Rows from block 6, named by matrix and row number. Rows with one number belong to one neuron. Each number is 500 + 40 x the weight over its row's rms, rounded and kept within 0 to 999. All counts start at 0. Numbers have three digits each. After the name is the row's rms in percent of the matrix's.
# fc1: MLP up (model.blocks.6.mlp.fc1.weight, 960x160), inputs 108-159
# fc2: MLP down (model.blocks.6.mlp.fc2.weight, 160x960, transposed), outputs 108-159
fc1.332 112:483559476467544511541500502586504461491480485492492412497567578530530476488522509576501493533462443476526485449516567446462507495482475495498503461522500383
fc2.332 098:561487495511501511473505474458541460459479439454492520578526529514434407484405503542539519447476480485459475502427445519542472541455488541460487535418522499
fc1.333 113:450521489463500461509509456531489521444480475475546499533536447497471473500571561469500519525456453515495515475584500446454515494550523478540509493497414465
fc2.333 101:478524519584464463514520490472439496478580556576521448430538512467444483501397520483449585509497557419487508495561555578555455568461521541467538492497457529
fc1.334 099:479447463504499484460540457500555408437572480484519464507479456507454538464505563583551500487490527517525463534484556482569517494452479524448470529481437509
fc2.334 082:542403425520513471464519430497512498472522498408498513432529535478552507525531474556504517513474520552530543565435448528577502453469502475483479461526568547
fc1.335 098:502489470443459445522519493478494444485458486455569486518474493414494473404507524572469537540512490480462549487494530481440438428441476436528544519468532451
fc2.335 097:461435518543496512512537453488519508507474474430502541459553449465488566461488488479493402484472559539426445496511467541491460538490488492462606440520484533
fc1.336 090:580456469461489480485519473471464489471519495452527487481508516567473481537528489517407574469548471498484539496522495440519492512524511497494479504517440513
fc2.336 086:523525470497564511498533559496463527510466445442509498523529520557589482549537449532474447529499511445564598492541499425368454433512530450448499480483488464
fc1.337 109:554597453549493553512436522454479489470494539506520501470457541486517519554480431496517517490448528460496434511481500499563469460525468520517515533451501591
fc2.337 101:446488524495460485510539412472515531485529351421502540504521480478413586466503491456491466570520580495527500509499446540514530491546524577459482523449553542
fc1.338 073:511446523512472479486468534495466569490496523537541439501563548548560509490573475545488463482490468538454449541479461507484459564470511526485421572554483529
fc2.338 095:492482506504533455519434446462512457479500473494531488569503552555545540627464518510431506476442568467505508435548521521432513475517411562510547468481478513
fc1.339 091:551489523510511447549443450555530460490435542435502525458468455554523543457445538526502439460523542520530482558536466464443487529485497490538554570483516563
fc2.339 101:489553572479518540537524471400494421497561573553490512526519504526529520536501517465478502496501538495534450483558536534531469535437451470441538449519473539
fc1.340 102:490533469471523507494482538447489492499533490536532524523556520520554504534478520545467477509577435496494473489537431504556460548476492548535451446470522616
fc2.340 112:448433484454557503518469516492550504501557506514493506433537535487547556479506486564503541441567480445519456502509391515427463451561535500524489574499565473
fc1.341 100:501513507462464533561494528469512537531498478591508497605487511488487521560472512511487543514432444454470448509532516514546561520495510537465547528566527476
fc2.341 103:449525525508477448563523498485528510524480456554522518533473467427519580514457465478504515505516483558472368493525582484455485508507450482533609505577469497
fc1.342 110:456566484510484537511452479509504467460498522489450443358452491480486604514485508500452468424480489487585615501463458496539462456500492482498468479531459449
fc2.342 110:580472440517605510398495480495518457472482459610457568529536462506495476476445464506478473503519519528481548488460514437411461520453490483476518484493468480
fc1.343 098:520446470418423463500523459427521515522523483480490524578510504481484473497531526504487480500484535486415512469533561523499485556509462591475484540465451410
fc2.343 101:482498509512499522486500498565545459479506456495464451416521482523438495479529487557487546476531506511557519484535542547523517508521496533474493422428500541
fc1.344 104:506470501476571514569466512437510532436423499521515437503544510500450541499480483483480500507471455525501576427477512512547537421475582484552550492463510512
fc2.344 109:489476508548605489590482477540512499460438544534458515509542503528460522462428531494452511575514558505520447512497523459493530533540519474505561467473537445
fc1.345 107:477525512477486464536536485556434518504508443447527450520423585506530506529502478515511522589526511488576438481486491535499490567570491458507529508508500504
fc2.345 084:488479491475477468523555493469504505510492554513503575541573580553523516473480525523551487508487489494556468506477514533504561499462485557477499484505432452
fc1.346 103:519508548486499445476479454423571561526471477485499462421406573476425524456498541494515475533439559493474495543469493506494510501538497542539501516509491482
fc2.346 121:481518486511495459548451520549534497459439435428517482576541555484524471536518531462460479447487564467581551505524443543542488578556491497469547428505475553
fc1.347 077:542480541422469496475524570512508487456508503520456567460511551578543527496490519554515474466454494500485445476536567487475465513513428441448508514498482514
fc2.347 110:460521504544450537560469499522496473516477515584490486569566529544487526535470526467484433478555540472539437471564513497494541506529502562491601430531463435
fc1.348 099:545567510470503511494552478513462476493499467447541508590513497445524519492507457503478506579474419460595530467515473467446527463437524485472533538549465502
fc2.348 113:529515501469522487492469489433457454530530460461461477556598534490476513512509505459528488442486511472494456493496495494517543486554451535527617458478435493
fc1.349 111:513551458496467540493488449502563464481519502526493518461564498551479490513523575396450531513532524509444546570532443481509505452499527517512454421519488500
fc2.349 109:487407622552454517525471444536544442569546440458500539564431452528553519446500527463547526518526549457480531459482531507520474452490502462456432519491485490
fc1.350 099:511515484441509468517529533477457524552534529516489520459552427529498521493551534542525436508483514452458508457497529512473579527490464487563583546532477524
fc2.350 110:533485482481476499492479470515460487490450500523492464545595474491482489530416543457495486503501468516535447533475484482523536547573525433518569463534433494
fc1.351 091:488528558398486561510513510544566473516514505448532433525460474501502490488492501490435483558510449469485429489506546499508497612530547480446454471497463445
fc2.351 095:455557496507517509567454531486496514525475466526471539555469427528589555572508500474516433440483430447501480493566548569573484532489474415493495496515477590
fc1.352 102:568513458532492533542493488575542467558473529487449465527482553487477478482496469552514430528412533541509535447509476553552511453465467449504443554503512460
fc2.352 113:452532514544580482601478446494497504476425480453485503572548497469478463493489518504515459461514513535532385533508510460445491536606523488474565482510471539
fc1.353 100:543479518440503620512498463569470461534485473487524502455513568428505471509471541538485542507512539500480510623529479448492512566488500487493546555467514529
fc2.353 104:555433539549552569559526406523536527515501501514493466452557551489459463510482479520515533537492532454552498513487473498544533483474543481507519524555482461
fc1.354 089:605480551464507540467464563463483458457583549496470428553501492463520526467478543556460447505496503484512492445499487535455485535482517505513534514493501499
fc2.354 093:520493484455508550531459594471542546460542543509509529513527511484504594484461519455514476482491503523488494499490502573524484547536480422517520485493484517
fc1.355 098:525496474516525408497483534476515529457503522507459535606390527502463508527512485569541522549510532568482439453466542511484428508482383441518537506557480492
fc2.355 095:562487487529525496485480469449445453481521561546547475545472541480484485416525480502535512551499537506526440513482531446497463499517438495467505471455486481
fc1.356 101:475526475508505509519419507447500469470476498528487497448444515592526546477525452544453436607496551516437485532581534559474485453559508456434517539529479460
fc2.356 094:534515507551499470483497536582534475511482471522396526474491519504480405468423495418497569493591508514489526520438510418446513491430511517484421488505495507
fc1.357 092:493526437527480550486576462470461485469481466480599565484429567501476428575491442471487431519528567498562521486499515525480423552495459526445522519489509496
fc2.357 086:529470514504459453502484434494522464452519521517488471536482512503444473455501498502493433541513499517499444576485446526493504528556469470590521538533482429